From a checkpoint of a small self-supervised image encoder: 5.89M parameters.
Rows from block 5 of a small self-supervised image encoder, named by matrix and row number. Rows with one number belong to one neuron. Each number is 128 + 24 x the weight over its row's rms, rounded and kept within 0 to 255. All counts start at 0. Numbers have three digits each. After the name is the row's rms in percent of the matrix's.
After each neuron's rows are labels from the 100 images, of 14848, where the neuron reaches its largest size: "strongest on" is what is common among them; "lies over" is the class under the peak. Only what is clearly more common there than usual is listed. The data: larger renderings of crowded toy scenes. In brackets: how many of the 100.
# gate: MLP gate (model.blocks.5.mlp.gate.weight, 256x128), inputs 64-127
# fc1: MLP up (model.blocks.5.mlp.fc1.weight, 256x128), inputs 64-127
# fc2: MLP down (model.blocks.5.mlp.fc2.weight, 128x256, transposed), outputs 64-127

gate.231 110:105122125145147111170113132154134109111118155121149097092142105100129118147109113146161113097144126094067108112161068128134146141111149118150107154095128114151121134110152175102160144148121153
fc1.231 108:109121126139155120143152179139127134171140118176125143141167086146106144152127116181153143137136130105091133087153092136137136107112139124101106113097113147143133146089110159108160157156133163
fc2.231 110:109167172141118123149150152097214106177130165103126100155118085151139110135097127114146154164137120109128143133128111155129165097110113145080118097165140139112159134146155082124123116143157097
strongest on: umbrella (34); largest object: umbrella (30)
lies over: umbrella (32)

gate.132 098:134098133159102113115110093128169110130137114108124142131080146122106121113119049123106127112143119148134138100126133117131195127109154117121123126106151104127133159111082124112141136159164104
fc1.132 103:150146148130162130125149133111155124123149131123139120130096187130154164096150130131147127088111136125130127141092140129151163161092150104148128138144120126113182118147139143149115137119125112
fc2.132 106:140118136096150092126135136111097147110146122152131145135152133141117118177119158104132102146131196142175133112127129139121132159127094113123128116160100096092118116104095147143117113089122150
strongest on: light from behind the camera (65); umbrella (37)
lies over: umbrella (34)

gate.30 099:138138133154165137084129114119157148121138142196139076096149156137111093099141084092135120132140114157098130128124123087140097135139137096143150108125126140073144122101119115118131155110133123
fc1.30 104:132103101133105118154071156121124101138127120106146172118129113140125132112163105109148130149118085134159140090145163153159136177117125142114092166117096097165114156100126154127134150111144148
fc2.30 101:140121144167108104105139136143105131118083173133178139117132134095147126142104156139154183114123150116079096142122117125129159086085123119134107098146167137128125152136149084126089100148134111
strongest on: light from behind the scene (65); barrel (39); largest object: barrel (30)
lies over: barrel (34)

gate.219 114:088106110142109170150111117126161125106144124170106137113143085108130110151122104138116113127161097090113143116110066109112130111159124087130143110125111083114127137110123117137119150169125150
fc1.219 115:146137133120122167106145144187120147123165140132103115126129153055094089113119106102145137156173142152087104120165112176146151125147157103145133136142121138128119093089135100160057102135135081
fc2.219 120:117141107102083088125086121124131131114141149121106126105139154149074087168130081125112105160129132126128105105108147076162156142137125114145165141127124109089140113185121122121166144132150131
strongest on: light from behind the camera (66); umbrella (47); tree (30); largest object: umbrella (30)
lies over: umbrella (43)

gate.212 094:075069141135134103131159142121173135115095184083158150110166109133129167139144151094103121113136114122093177114150129106139139108103126118120137103122158103160138118143124193073131139121137129
fc1.212 093:101131105131140130043080176123149108101112099139150152164139098106124097135153105122131165116114094106152118090140136114156099131137113120139128111180105146130128143096115149108138156173121151
fc2.212 102:141101150127135190148155088133109126110121125124126082116119134121189155138118150134163122114139122126106180123102115138092155148110087171137109127106136139101095106090105143130127076134130140
strongest on: hammer (47)
lies over: hammer (34)

gate.24 093:130131121114138158143121144113128118134133129149156112066150130123081128126105105142124146109103120165105135171163066132099128150067170149137138099146139116133095128113124135112134124092148140
fc1.24 092:148111153148113123112089117149082073161112133061122125117130118144140106119119128127109086109120082158167123126130154128171112131115175120078136102142130109124128124129130159115128134155137162
fc2.24 103:146102103121140147122121125102081152158125109192132118117139086152131186131102155119133127121116206129127119171135102150119118135111130165154116148113152137118115144107123111129101141070177125
strongest on: umbrella (39); largest object: umbrella (30)
lies over: umbrella (32)

gate.236 099:107117135171128104100123106124162090157133128127108133159142072160082128132134072126124108111136110148137133128132114144145124130152059122142142120121114123164162107113126140153155148142205154
fc1.236 094:133135104098147113127117122098091158153108092076121150177113116120158111066091129136163114147121172127121114087141139150181111119128146180121114141106143121139124114061072105141091106121153159
fc2.236 110:122142192117060143166135116157135074155137127101124134103098097140111159156186095135098129124121099172143092150119122102114120143142119150117115101088146170142121131154154105168136127122140117
strongest on: house (37); largest object: house (28)
lies over: house (32)